Weights of a small CTC audio transcriber: moe soft, layers 8.
Rows from block 4 of a small CTC audio transcriber, named by matrix and row number. Rows with one number belong to one neuron. Each number is 50 + 12 x the weight over its row's rms, rounded and kept within 0 to 99. All counts start at 0. After the name is the row's rms in percent of the matrix's.
Before each neuron's rows are labels from the 100 clips, of 14976, where the neuron reaches its highest value: "lies over" is the class under the peak. Only what is clearly more common there than usual is listed. The data: strings of digits, spoken by a formant synthesiser in many voices. In brackets: how many of the 100.
# fc1: MLP up (model.blocks.4.mlp.fc1.weight, 1152x192), inputs 0-191
# fc2: MLP down (model.blocks.4.mlp.fc2.weight, 192x1152, transposed), outputs 0-191

lies over: /v/ (73)
fc1.79 080:45 56 69 66 58 41 70 43 63 74 45 40 57 38 55 49 65 59 55 27 73 32 68 60 30 45 50 22 38 42 48 63 52 64 55 30 57 44 45 40 42 34 55 37 54 36 51 65 45 45 31 33 71 44 61 70 52 53 49 48 74 49 48 58 48 48 76 48 53 52 35 42 52 55 63 47 52 40 74 50 43 62 44 67 47 50 54 28 53 35 41 81 59 65 45 37 44 32 53 39 34 65 36 43 43 44 53 58 50 35 43 41 54 72 61 53 47 41 40 71 56 40 48 42 66 40 54 37 49 64 39 44 52 39 51 60 48 66 40 54 36 34 41 58 51 57 53 35 53 59 51 43 54 44 58 44 44 76 48 50 39 35 38 52 62 70 49 71 37 70 42 74 50 43 50 69 43 68 36 63 51 48 56 68 52 48 24 20 34 44 35 54
fc2.79 090:41 73 58 50 49 65 43 64 50 30 60 51 49 43 65 50 60 20 38 59 47 54 63 41 52 44 44 48 53 66 47 34 58 36 39 58 36 43 31 63 76 36 54 40 50 37 58 52 44 47 71 46 22 60 46 76 41 23 27 67 60 57 49 61 41 65 72 49 67 34 40 49 37 47 33 59 49 53 61 60 59 62 51 57 40 35 37 50 45 63 43 47 41 59 44 64 34 58 62 60 35 47 44 62 54 47 37 34 40 46 54 42 66 59 73 58 52 57 37 27 58 45 51 63 49 43 30 79 50 37 53 57 45 70 47 32 51 71 51 34 57 47 62 35 34 41 51 55 61 57 46 55 63 64 50 48 63 19 33 78 25 52 40 48 54 46 34 36 63 47 67 42 57 59 41 50 41 45 45 43 46 50 49 70 46 43 60 50 59 54 56 74

lies over: /v/ (41)
fc1.19 086:49 43 60 62 69 53 66 35 57 63 34 24 41 49 49 42 39 67 68 35 80 39 52 38 62 35 27 48 51 38 56 65 47 45 47 59 43 46 52 48 33 33 73 53 44 56 44 57 35 68 43 46 57 63 57 48 72 47 42 60 41 64 47 38 55 46 42 65 65 42 59 51 52 58 46 49 48 25 47 32 62 51 38 59 41 41 48 55 75 62 45 74 50 54 44 50 51 66 55 52 48 82 56 49 55 59 39 21 40 54 70 67 44 65 42 62 51 60 57 46 50 41 53 51 42 48 56 40 29 54 34 48 70 59 44 57 51 51 41 49 48 40 79 45 39 41 64 39 21 37 65 41 36 67 49 69 44 28 43 50 71 43 60 43 44 47 58 45 71 44 59 49 42 64 33 52 26 59 48 52 20 64 46 61 61 36 29 51 45 37 62 48
fc2.19 090:51 72 70 57 51 33 64 47 56 39 43 62 49 55 65 50 63 48 62 74 25 67 59 47 41 50 52 56 42 34 51 34 37 47 43 41 63 57 43 54 63 54 43 57 47 50 62 30 59 47 72 52 41 51 70 59 26 54 41 42 33 63 58 67 57 79 61 55 52 57 28 45 42 46 39 45 66 58 43 56 62 74 39 50 48 65 68 55 49 50 57 65 36 59 40 56 54 50 29 52 48 41 39 40 42 34 43 66 43 31 48 29 61 42 63 47 50 33 44 66 41 15 26 43 27 47 44 87 49 52 79 56 44 60 36 35 45 56 38 52 51 41 47 66 51 31 58 51 55 50 41 39 59 39 44 39 49 67 49 60 59 45 47 77 64 54 32 51 50 52 46 58 40 46 49 30 67 50 52 36 48 24 56 46 54 61 60 36 34 41 49 60

lies over: /u/ (36)
fc1.393 072:69 41 72 40 45 61 46 56 34 44 66 44 42 66 32 42 59 77 50 49 59 53 53 66 47 54 50 36 60 54 42 40 43 52 37 32 54 70 53 40 68 70 52 54 66 45 67 37 56 37 41 43 69 59 33 39 66 41 54 59 61 45 55 37 36 68 58 54 51 66 54 35 40 29 46 56 57 52 58 67 48 60 28 76 64 68 27 69 32 54 54 39 56 60 51 42 61 44 46 38 48 38 54 71 60 48 47 50 45 55 35 30 43 51 67 64 50 78 72 52 50 50 41 47 62 33 60 66 47 56 37 46 51 33 32 25 29 47 55 48 39 57 64 44 56 56 59 48 46 44 50 31 32 59 46 29 23 40 52 58 57 39 70 26 56 60 44 63 45 18 49 37 59 26 54 46 48 42 33 40 47 59 54 45 62 49 66 49 47 54 58 56
fc2.393 071:45 49 40 42 52 53 47 37 54 59 37 62 65 46 66 73 60 32 35 47 42 51 48 45 46 36 50 47 44 52 70 56 58 45 54 37 42 33 59 76 44 49 40 58 52 66 39 58 53 41 62 49 39 41 67 47 57 56 53 38 48 55 50 60 60 39 55 71 49 49 49 82 59 72 60 46 32 33 41 49 45 29 76 35 45 40 52 50 65 36 59 41 47 45 38 47 46 69 46 52 30 43 40 43 54 45 55 49 58 25 47 62 63 55 52 41 36 27 38 65 40 50 72 56 54 54 30 43 66 43 51 51 46 63 61 69 75 48 35 44 58 41 62 31 53 36 55 51 60 43 45 58 72 36 52 85 44 58 43 48 50 35 36 80 36 65 51 20 51 73 43 46 70 64 44 57 48 58 40 54 49 27 65 38 44 49 46 52 66 31 45 21

lies over: /v/ (47)
fc1.621 079:29 47 45 53 36 74 49 44 27 40 37 41 55 62 49 54 48 37 51 46 63 30 74 49 42 54 62 39 46 47 37 39 53 50 45 54 38 42 46 40 57 56 72 46 36 57 27 43 45 44 56 45 47 71 50 59 71 52 39 31 70 63 41 43 38 59 41 32 47 37 64 74 61 51 51 56 42 37 42 47 46 69 74 46 63 63 50 62 60 49 42 53 42 57 42 48 73 54 28 59 48 56 64 65 23 55 66 22 57 54 39 28 52 45 61 44 47 40 51 61 31 54 79 44 32 36 65 64 57 39 53 43 62 40 48 17 48 62 39 45 85 32 61 74 55 44 48 46 40 53 48 61 58 52 48 55 49 46 71 67 53 41 59 56 51 51 58 33 41 62 56 52 41 58 61 65 67 62 50 34 40 63 42 53 38 56 57 66 50 34 40 33
fc2.621 079:70 35 36 34 62 25 59 62 60 41 67 57 61 52 61 47 71 64 56 48 32 68 47 31 42 50 45 60 55 51 37 38 29 47 62 38 71 67 44 46 51 47 37 41 54 45 51 55 61 45 54 63 38 53 81 38 26 60 58 49 47 71 50 53 60 45 56 46 74 40 51 59 65 32 53 54 42 62 38 43 51 45 62 66 46 42 72 61 31 71 47 74 58 37 43 48 31 59 47 50 47 49 41 44 50 33 33 64 44 50 53 41 44 60 42 61 61 65 55 49 69 49 48 45 67 54 42 71 55 57 44 47 22 65 50 53 41 47 64 56 26 55 27 37 30 52 36 21 47 40 56 35 49 60 62 56 71 61 36 51 42 42 53 50 40 54 21 39 57 50 38 44 54 38 40 44 52 47 59 68 31 49 63 45 64 58 36 37 44 71 68 52

lies over: /u/ (47)
fc1.401 157:63 50 63 61 74 47 63 65 49 42 42 55 61 42 50 71 56 61 58 42 81 34 43 52 74 60 76 42 45 73 45 48 63 52 29 40 24 40 53 40 38 46 54 36 44 52 39 38 67 41 36 34 37 49 26 47 37 51 55 61 65 45 61 46 50 44 63 46 59 47 32 61 34 53 60 46 64 51 56 30 77 48 32 59 54 47 42 33 63 55 31 43 50 52 82 32 48 48 42 35 32 56 49 68 65 50 59 60 37 56 38 51 46 55 20 46 27 64 64 53 54 43 60 58 42 69 42 51 52 51 50 66 39 45 72 41 50 54 59 63 60 57 27 49 57 69 45 56 49 47 47 35 46 09 43 49 60 50 50 41 55 55 55 45 19 63 23 48 62 53 46 55 42 62 56 37 53 52 47 52 53 51 54 43 50 59 63 53 48 60 33 51
fc2.401 156:57 43 64 42 67 32 30 43 41 37 46 43 39 41 57 40 58 34 32 52 56 62 57 44 59 55 80 62 40 47 48 61 57 39 58 53 50 49 39 41 48 56 12 60 26 59 50 68 61 53 70 57 79 57 43 51 41 35 43 67 34 60 62 59 34 67 52 43 51 34 43 53 57 34 53 58 54 58 51 73 60 59 55 43 47 38 81 42 63 56 61 70 28 64 60 75 51 55 35 52 58 58 39 53 47 69 43 63 33 33 56 41 69 41 45 48 68 37 42 45 27 55 55 49 40 59 29 44 18 58 45 64 55 63 63 41 49 59 60 62 40 59 48 53 58 41 49 29 50 34 58 64 62 54 25 33 58 50 45 35 55 60 42 52 49 35 58 37 46 59 52 50 53 52 49 47 56 41 34 62 65 35 45 41 55 33 45 56 24 41 56 65

lies over: /aɪ/ (83)
fc1.583 054:45 65 22 54 45 23 36 57 64 34 61 76 25 45 43 39 48 53 55 55 41 37 38 41 62 50 42 33 62 62 57 47 55 82 72 73 52 28 46 66 38 51 55 57 58 71 36 70 54 50 64 52 50 54 28 47 50 49 52 51 53 32 55 47 55 47 43 55 58 42 53 43 65 69 55 53 63 53 53 60 53 70 44 35 50 42 51 65 59 65 19 65 48 57 44 48 64 41 38 71 40 37 64 73 46 45 45 52 34 30 54 53 57 55 44 50 57 58 33 62 37 37 43 71 69 62 53 51 58 40 53 39 45 69 46 34 49 33 32 52 70 62 51 44 51 45 45 40 38 43 67 66 44 45 23 60 42 60 38 49 47 49 47 65 42 55 46 43 54 45 68 48 30 52 60 54 55 38 64 66 40 57 22 61 29 47 55 26 37 58 47 41
fc2.583 057:44 63 65 50 57 52 57 44 42 53 51 53 67 54 53 65 41 34 51 54 48 54 62 65 52 65 52 78 39 43 45 59 44 16 50 37 44 47 43 50 48 60 48 40 48 42 50 48 45 20 50 38 70 44 84 51 27 63 49 33 42 56 34 48 52 52 53 53 59 45 45 41 52 37 22 59 26 38 51 43 54 58 43 50 52 59 75 36 51 47 76 39 70 76 55 46 54 72 62 54 60 51 27 50 27 68 51 45 34 48 71 55 33 44 46 37 45 47 46 48 61 56 58 36 42 58 48 29 53 42 59 46 65 30 73 66 54 47 46 60 38 41 56 42 57 45 29 60 50 59 49 57 44 68 74 42 66 61 53 35 55 33 74 41 36 49 33 45 54 61 33 57 42 68 65 44 54 70 35 35 35 58 47 38 52 72 35 54 58 59 41 45

lies over: /u/ (91)
fc1.174 126:39 45 53 49 47 71 45 41 43 43 50 47 59 44 58 60 64 58 53 55 70 47 72 57 38 66 56 69 17 36 46 30 45 68 34 55 45 33 41 21 44 50 46 44 56 74 49 32 57 47 43 48 65 73 47 41 55 56 50 48 47 19 48 23 60 45 69 43 39 54 49 74 60 56 54 54 42 42 42 54 55 61 58 52 55 42 71 51 27 67 45 64 55 41 38 62 43 68 40 45 34 75 57 34 34 65 56 58 45 39 42 43 44 46 75 45 53 46 67 56 50 45 65 67 31 48 42 38 36 39 50 64 35 35 60 48 48 47 33 59 52 56 56 56 50 80 39 44 50 45 46 53 75 26 41 62 47 58 60 68 57 77 45 45 34 37 45 32 51 38 58 50 61 64 56 48 52 40 51 48 21 55 50 28 64 51 39 52 40 61 46 50
fc2.174 125:48 40 56 51 40 30 41 27 46 39 54 48 49 67 51 58 57 56 64 46 44 33 51 36 14 48 47 44 66 74 37 72 72 61 64 55 42 55 71 69 50 33 49 46 65 48 52 63 46 66 60 54 44 35 49 45 44 61 29 49 56 84 52 29 65 61 51 57 78 35 69 68 47 28 56 57 55 59 44 33 52 34 63 57 51 50 61 47 58 34 36 63 53 61 33 65 41 44 53 46 66 40 39 40 64 55 59 70 51 58 50 56 54 58 34 63 69 53 53 72 64 55 36 53 37 39 35 49 27 44 34 48 74 51 45 65 40 64 54 50 45 38 46 43 55 39 20 43 43 52 43 63 43 61 43 42 55 63 47 36 40 49 59 33 60 37 51 43 35 38 35 52 55 39 40 29 51 53 66 50 54 65 56 42 69 54 33 36 45 51 50 36

lies over: /aɪ/ (50)
fc1.339 136:61 53 54 58 57 32 45 61 40 69 42 60 33 67 49 56 49 56 33 71 62 59 41 52 44 55 53 55 41 38 66 58 49 30 72 50 45 55 62 52 22 35 45 58 38 64 47 64 53 44 35 54 43 49 26 63 43 51 71 53 36 19 62 47 46 55 52 53 39 40 42 57 56 39 54 31 44 56 70 49 42 35 68 30 59 44 45 44 48 43 57 46 64 39 54 46 67 69 57 47 55 42 76 58 60 34 34 70 51 49 76 32 41 44 68 48 64 72 47 34 52 44 29 40 54 36 68 38 58 68 68 57 44 47 38 50 57 39 49 28 43 63 49 54 67 48 59 59 42 44 32 68 52 51 51 68 66 35 31 30 62 36 50 73 71 41 52 40 55 48 65 40 62 53 42 50 72 59 50 63 45 26 45 32 49 43 40 37 57 57 31 50
fc2.339 140:40 45 49 47 65 41 47 49 77 34 49 35 61 59 46 42 62 63 42 30 45 46 50 63 47 32 55 44 43 37 56 60 61 55 44 69 61 42 40 42 59 42 39 60 66 33 24 49 49 77 50 29 46 56 72 24 42 55 45 49 74 56 53 53 45 40 66 54 63 59 52 82 34 41 36 65 29 67 48 57 32 35 59 59 41 69 53 39 64 60 37 50 49 57 42 57 36 27 48 42 32 52 47 46 47 56 70 51 57 53 23 55 47 65 54 51 55 53 42 53 82 55 38 35 53 49 55 73 44 57 56 40 51 50 43 47 40 67 39 57 60 43 55 36 61 66 52 37 46 55 45 57 61 70 32 57 46 62 69 27 49 44 33 60 38 44 56 65 33 40 34 50 50 41 75 61 72 52 52 33 47 63 49 36 28 53 60 36 56 49 55 30

lies over: /v/ (56)
fc1.745 048:48 60 48 49 48 32 64 49 16 33 33 64 72 54 37 44 45 57 60 54 72 41 53 41 43 27 42 37 71 42 61 48 48 58 37 45 48 48 55 53 41 39 81 64 62 39 66 28 32 26 62 50 58 33 57 62 44 55 53 56 50 47 45 55 60 44 34 37 53 64 59 54 36 61 44 36 58 50 57 48 46 55 75 40 48 43 56 68 30 48 57 36 44 52 67 43 54 43 34 51 73 90 39 45 31 44 68 33 27 64 37 68 34 43 54 71 45 39 43 47 36 53 60 44 57 64 42 58 69 40 47 41 59 67 36 43 43 44 38 70 72 40 51 63 42 41 34 40 51 62 51 51 45 54 71 48 50 51 47 34 48 41 57 33 46 63 55 44 57 50 56 51 58 55 60 48 68 49 39 38 53 42 53 47 74 59 67 34 55 48 42 72
fc2.745 044:37 30 60 65 51 60 53 37 73 48 71 31 40 55 55 69 49 50 41 56 18 37 49 62 41 65 56 36 28 54 50 48 55 50 61 42 50 69 59 45 43 51 28 35 36 63 18 48 47 56 42 63 44 58 72 47 59 38 33 75 44 60 34 50 40 47 57 64 53 48 58 39 56 41 62 50 58 45 39 53 49 53 34 67 59 68 49 49 66 59 43 60 51 52 54 56 54 56 57 61 41 30 63 48 57 54 35 50 57 36 56 38 57 46 29 46 54 67 53 36 59 55 48 62 55 31 55 29 42 83 40 30 52 31 40 64 39 62 56 48 40 64 50 31 56 56 68 51 59 62 40 50 66 37 47 51 76 31 47 74 31 54 55 54 53 40 58 52 60 58 44 61 47 46 35 31 26 64 43 65 51 45 41 58 37 38 33 74 44 49 71 35

lies over: /aɪ/ (97)
fc1.636 042:46 34 37 48 55 55 57 53 48 59 43 55 65 30 31 46 22 53 47 53 65 66 47 38 50 40 42 46 53 57 35 40 45 66 49 36 79 41 42 71 43 30 42 55 44 34 57 58 44 43 56 53 51 25 51 72 55 59 48 55 24 61 46 41 34 57 33 58 56 51 61 65 51 68 33 63 65 49 51 52 51 54 54 63 45 59 56 33 39 58 81 62 40 48 44 48 41 57 42 46 59 38 96 81 26 54 39 55 52 49 62 61 50 68 56 43 34 45 72 36 44 45 47 66 47 80 47 49 51 50 44 47 47 56 44 49 52 41 31 63 51 40 56 51 46 64 49 67 64 46 54 49 49 69 66 24 33 28 51 61 42 37 53 49 45 30 56 61 46 62 45 59 46 54 36 60 67 25 33 54 40 49 61 30 54 58 39 47 56 43 63 49
fc2.636 042:39 36 44 52 40 48 54 36 52 38 67 46 54 67 65 51 77 48 41 52 35 54 51 70 30 53 57 60 38 43 67 57 57 33 53 39 33 55 55 39 19 69 65 42 42 73 51 65 42 43 11 46 65 71 48 28 46 59 55 48 59 32 50 70 63 43 62 52 44 50 53 32 40 43 72 34 59 58 37 35 54 42 51 38 62 37 60 52 66 41 22 43 47 77 63 55 58 48 50 52 60 71 24 33 64 48 45 61 50 56 54 55 48 30 30 70 45 37 45 66 51 62 54 34 53 23 54 36 64 65 47 42 47 44 55 62 45 38 68 39 42 66 50 47 59 46 51 39 49 59 36 45 48 41 35 70 62 53 43 41 47 54 50 50 60 52 58 46 57 49 57 37 54 42 60 37 45 68 73 44 41 60 46 71 50 49 67 57 39 58 33 55

lies over: /v/ (96)
fc1.609 092:33 41 40 62 42 37 59 59 47 65 50 63 46 45 69 40 45 47 59 28 44 41 64 57 68 38 69 42 63 37 31 51 46 83 43 36 52 75 51 33 50 40 59 55 35 40 54 59 33 48 52 53 57 56 42 66 45 66 39 38 53 66 49 52 49 33 64 53 37 51 30 40 40 69 70 41 50 45 68 56 31 38 65 67 47 30 44 47 60 69 40 35 51 43 36 28 41 47 59 41 26 55 46 44 39 61 41 53 58 59 56 48 56 48 37 54 51 30 37 54 31 32 51 46 70 51 56 56 53 45 40 59 61 39 60 33 61 64 23 59 69 32 68 44 36 56 61 48 65 63 55 40 42 23 66 60 46 67 49 69 56 47 54 54 55 52 35 54 50 70 50 82 35 38 50 56 47 70 60 63 47 43 41 51 64 45 45 56 25 45 49 68
fc2.609 090:46 66 59 30 37 45 31 33 53 51 65 52 27 50 56 66 49 36 68 65 52 65 74 50 25 42 41 58 45 41 46 55 61 29 43 82 47 54 42 68 52 63 48 26 53 54 61 48 64 48 67 51 32 42 70 59 74 50 39 73 39 42 63 54 49 54 52 53 41 51 66 48 49 47 29 68 48 40 36 50 67 43 59 69 54 41 28 79 27 51 61 50 44 58 41 45 43 73 60 62 39 40 46 56 67 51 56 36 32 31 34 53 57 58 60 50 62 79 43 26 31 39 44 58 44 36 44 59 48 49 51 61 57 64 53 60 30 53 58 35 50 47 57 51 44 72 59 39 59 38 42 43 66 54 53 47 70 47 56 60 46 42 54 50 58 61 35 50 49 59 33 29 58 25 49 54 39 58 39 49 51 54 56 43 45 28 54 32 35 57 56 52

lies over: /v/ (100)
fc1.351 063:50 42 24 60 32 47 53 42 58 59 22 36 64 47 72 50 56 47 51 64 59 49 43 44 69 41 32 51 34 25 67 45 60 44 47 45 37 82 63 51 37 68 72 42 55 40 53 59 60 41 32 59 49 74 68 46 43 40 50 55 61 48 46 73 56 52 50 35 60 32 56 50 42 70 48 53 60 35 44 51 61 54 40 55 67 54 41 57 47 46 50 66 52 42 49 62 47 32 57 52 26 72 39 63 42 39 70 24 67 59 53 23 51 71 56 50 42 62 60 49 56 64 54 30 45 56 41 37 49 69 36 45 46 61 45 56 51 43 42 49 39 31 54 66 39 55 45 43 52 48 58 50 16 36 57 44 57 64 68 70 59 62 55 52 64 44 30 41 23 54 39 36 45 52 70 60 45 58 47 42 38 46 48 70 64 41 46 48 49 26 55 45
fc2.351 065:52 59 65 37 46 60 57 57 33 37 68 56 62 50 36 70 52 35 61 42 26 57 62 54 46 58 59 48 53 58 37 60 50 48 59 58 64 35 32 47 59 32 44 45 42 70 58 26 53 52 69 49 50 51 69 36 52 38 64 56 45 70 65 59 32 53 63 78 54 48 42 50 49 31 56 42 58 43 52 54 39 50 51 47 43 48 55 50 47 45 86 51 50 70 39 47 46 70 57 48 59 50 40 39 40 29 32 64 42 40 36 52 54 31 47 40 53 53 68 59 73 26 41 37 49 39 66 77 43 62 27 63 49 58 52 43 46 78 35 39 36 64 57 41 42 32 74 30 55 53 60 40 45 53 43 54 43 36 26 43 59 40 49 59 45 64 48 38 52 36 36 66 48 43 55 32 41 63 37 46 65 41 46 53 84 58 58 45 31 47 50 57

lies over: /aɪ/ (98)
fc1.232 075:60 55 44 38 56 32 54 53 44 29 59 51 42 50 85 51 38 55 29 40 56 40 44 36 60 19 47 32 53 37 64 72 48 53 33 45 55 47 34 59 46 49 39 61 79 42 41 48 36 62 42 45 49 60 70 50 61 37 51 55 64 47 71 32 37 56 46 44 38 70 62 43 59 69 66 33 46 54 65 57 47 68 45 34 41 56 37 49 54 53 51 57 35 70 35 47 50 31 42 47 46 35 57 51 30 40 55 48 20 49 70 62 55 61 71 57 39 52 34 55 65 52 44 65 65 42 59 40 32 42 53 46 53 58 48 54 67 42 59 67 53 37 46 52 39 41 44 39 56 49 43 46 52 37 54 53 26 48 32 58 57 36 54 70 38 50 52 53 57 50 50 47 56 28 35 43 56 50 50 56 62 75 54 46 60 86 29 66 73 68 65 62
fc2.232 074:29 54 38 32 63 39 74 36 59 42 50 55 61 57 42 57 50 51 56 51 41 63 56 56 31 53 53 61 34 55 13 50 52 45 71 36 63 48 54 38 50 48 41 41 29 70 44 46 49 62 61 48 55 39 76 45 62 37 43 37 59 50 41 34 48 42 61 47 57 39 20 50 50 32 62 53 52 61 58 54 61 56 53 49 63 33 52 54 44 54 38 25 77 42 59 68 58 45 57 63 77 43 52 73 39 70 49 59 57 40 52 39 69 30 15 38 36 46 42 57 61 57 66 66 35 43 44 53 66 52 64 60 60 39 53 49 37 41 38 78 52 52 42 42 42 46 31 55 42 48 53 66 43 63 45 53 76 45 48 44 56 64 72 44 60 50 50 31 63 61 56 43 47 59 57 59 31 62 47 55 43 30 53 39 58 39 57 30 37 30 48 46

lies over: /aɪ/ (94)
fc1.622 105:51 54 54 35 58 38 60 58 62 55 49 50 62 33 68 47 49 66 28 45 52 25 22 36 71 51 40 49 45 51 38 74 65 77 47 45 73 30 50 49 49 37 54 46 47 33 33 37 66 39 44 41 57 45 41 57 56 57 77 41 41 47 61 26 42 46 56 48 33 62 52 49 58 53 58 31 55 43 73 50 42 48 40 54 61 55 69 59 39 61 57 39 72 46 40 49 61 35 55 40 45 48 45 53 65 57 44 51 48 71 56 64 43 42 52 65 33 28 29 49 48 56 44 69 25 69 64 45 37 67 32 26 53 28 55 44 42 57 56 37 62 75 49 58 52 50 57 50 30 43 51 38 50 71 66 42 52 41 32 37 57 52 46 66 54 53 65 30 60 52 52 50 64 56 43 51 53 50 52 58 53 40 58 47 35 86 34 64 48 57 42 59
fc2.622 109:41 59 40 43 85 36 81 50 39 62 41 43 59 60 53 77 51 53 62 48 44 66 36 50 23 39 43 42 75 65 41 51 23 42 42 67 59 41 41 72 62 53 53 60 34 52 47 37 69 49 64 52 69 28 31 41 51 30 47 44 37 46 27 67 63 44 48 42 50 45 50 42 53 48 55 47 49 51 55 69 48 33 54 70 74 34 63 47 45 32 34 49 51 55 58 41 31 57 45 58 60 57 66 54 32 45 52 46 38 63 56 36 51 66 57 58 42 57 30 47 53 47 45 50 53 37 53 49 69 45 76 54 69 55 49 54 59 56 54 47 35 59 21 52 60 56 33 50 50 73 66 69 62 48 27 59 60 53 44 35 48 47 50 38 49 41 43 46 26 41 61 68 55 60 39 45 54 35 37 44 42 54 58 53 54 56 39 53 64 37 65 32

lies over: /v/ (51)
fc1.50 101:58 50 53 48 54 72 48 47 61 57 48 55 42 49 39 66 41 35 54 60 59 43 56 18 55 48 42 72 39 55 46 68 44 52 59 48 44 48 49 28 35 39 65 56 38 36 39 65 57 39 59 59 52 43 38 47 58 33 69 51 55 47 36 58 38 54 53 67 38 57 49 52 39 70 44 52 47 60 77 39 41 80 78 47 51 50 59 57 69 38 40 57 62 62 68 56 49 50 55 35 47 86 37 70 35 65 25 31 29 52 65 45 50 46 51 67 70 47 55 63 44 41 38 26 56 42 52 48 58 50 39 33 36 27 53 50 25 54 54 57 69 45 45 56 53 38 35 60 55 28 49 62 38 49 43 23 32 49 68 49 57 63 30 75 52 45 61 49 56 52 26 62 38 49 39 40 45 46 46 62 56 57 38 54 68 58 38 41 52 51 46 58
fc2.50 091:32 72 65 59 36 62 43 48 40 51 50 45 42 45 53 42 45 57 27 36 42 37 33 53 46 51 56 38 29 34 63 24 25 45 42 45 47 54 43 59 63 54 34 61 39 54 69 57 37 57 48 56 57 56 61 47 39 37 38 51 54 56 61 66 59 52 50 37 62 30 33 58 21 50 33 73 51 50 38 53 33 34 38 61 45 48 76 63 72 55 42 55 42 45 45 59 48 55 30 60 47 41 54 37 43 47 40 77 65 49 57 54 24 44 46 54 43 49 59 70 30 75 81 72 61 37 54 74 60 67 41 62 57 58 36 65 34 60 51 58 45 48 60 37 37 60 52 48 64 63 53 44 59 71 60 63 40 36 60 51 37 33 64 53 50 54 38 47 36 59 66 44 43 40 74 50 57 35 55 44 49 39 47 57 38 50 44 70 58 59 67 51

lies over: /aɪ/ (36)
fc1.193 131:63 49 27 29 33 54 68 45 51 41 41 61 58 33 64 52 59 53 37 48 60 38 64 36 63 53 28 43 48 34 45 42 44 56 37 61 49 40 45 38 29 33 52 66 35 43 53 34 45 63 50 34 59 51 72 30 59 61 70 69 62 51 54 49 56 72 39 31 63 63 40 43 41 66 40 53 44 60 63 48 74 58 40 65 60 45 53 41 52 47 24 61 41 52 56 52 36 71 49 55 47 70 44 44 57 56 42 66 61 47 32 58 43 40 41 42 51 53 58 52 52 24 28 50 40 48 51 44 50 44 50 58 46 49 37 41 47 65 64 34 59 38 39 69 68 43 60 58 50 56 53 51 66 60 64 68 71 23 46 74 76 40 52 38 58 70 57 49 34 40 59 56 52 35 49 42 32 56 57 69 23 33 59 36 63 60 61 42 49 39 49 70
fc2.193 128:61 55 51 60 42 42 73 29 37 49 65 56 61 66 58 52 44 33 34 40 44 46 52 61 55 40 57 59 43 35 45 41 38 60 65 56 46 57 59 50 58 52 55 49 60 43 53 57 54 46 39 46 42 40 58 54 42 28 27 51 48 54 50 59 41 41 38 30 55 44 66 43 80 60 55 45 48 44 54 68 62 52 71 59 56 71 35 51 31 40 48 52 80 30 24 53 61 24 55 66 35 48 61 58 62 44 59 35 65 66 74 38 46 46 49 43 46 40 51 55 53 72 42 46 42 57 59 49 63 61 37 76 72 27 58 51 46 53 59 42 40 42 59 43 75 74 54 44 49 51 58 44 72 42 56 35 21 41 44 31 19 48 30 54 38 62 59 60 52 59 56 44 35 73 40 61 54 52 52 49 59 54 41 26 35 38 51 62 34 48 42 35

lies over: /u/ (94)
fc1.83 091:53 49 59 58 54 41 44 42 38 62 49 55 68 51 45 60 36 61 51 49 57 60 42 54 49 35 78 47 67 63 75 54 46 37 54 45 42 49 44 41 39 29 40 65 72 78 36 41 48 57 62 04 41 52 56 63 68 48 56 43 54 76 42 58 56 48 48 26 62 34 36 34 34 54 57 54 46 26 37 59 58 65 50 50 54 53 44 45 55 68 57 60 52 41 49 43 55 48 40 46 50 73 52 52 59 41 54 58 48 61 38 50 56 49 20 52 21 62 63 41 56 56 43 54 52 77 43 35 54 39 44 68 55 60 63 25 55 42 59 27 66 42 64 32 47 65 51 55 61 60 47 59 52 57 71 39 27 41 33 61 55 64 56 39 45 40 68 45 57 46 45 37 66 58 29 47 53 58 32 36 56 46 36 37 50 43 34 52 62 58 59 30
fc2.83 080:56 30 38 59 58 70 49 48 71 30 58 67 35 38 44 35 53 46 42 29 45 62 41 37 40 69 46 65 30 72 42 37 60 57 40 38 49 47 43 54 35 73 39 43 44 35 47 51 57 46 51 60 51 48 70 30 45 69 43 48 35 30 32 63 45 80 58 58 46 36 47 55 56 50 74 49 53 55 60 39 48 62 51 44 62 44 62 55 45 48 59 62 54 62 34 35 58 62 73 69 60 42 53 62 44 42 40 47 49 38 57 45 86 68 59 43 51 45 45 52 36 58 46 40 38 62 39 34 52 48 58 43 37 43 58 76 24 41 52 73 63 40 34 58 61 69 40 59 51 15 57 60 56 53 28 51 63 46 64 62 51 39 57 51 57 28 29 54 57 46 55 57 55 29 65 40 55 61 54 50 41 46 46 62 53 34 62 31 40 52 41 56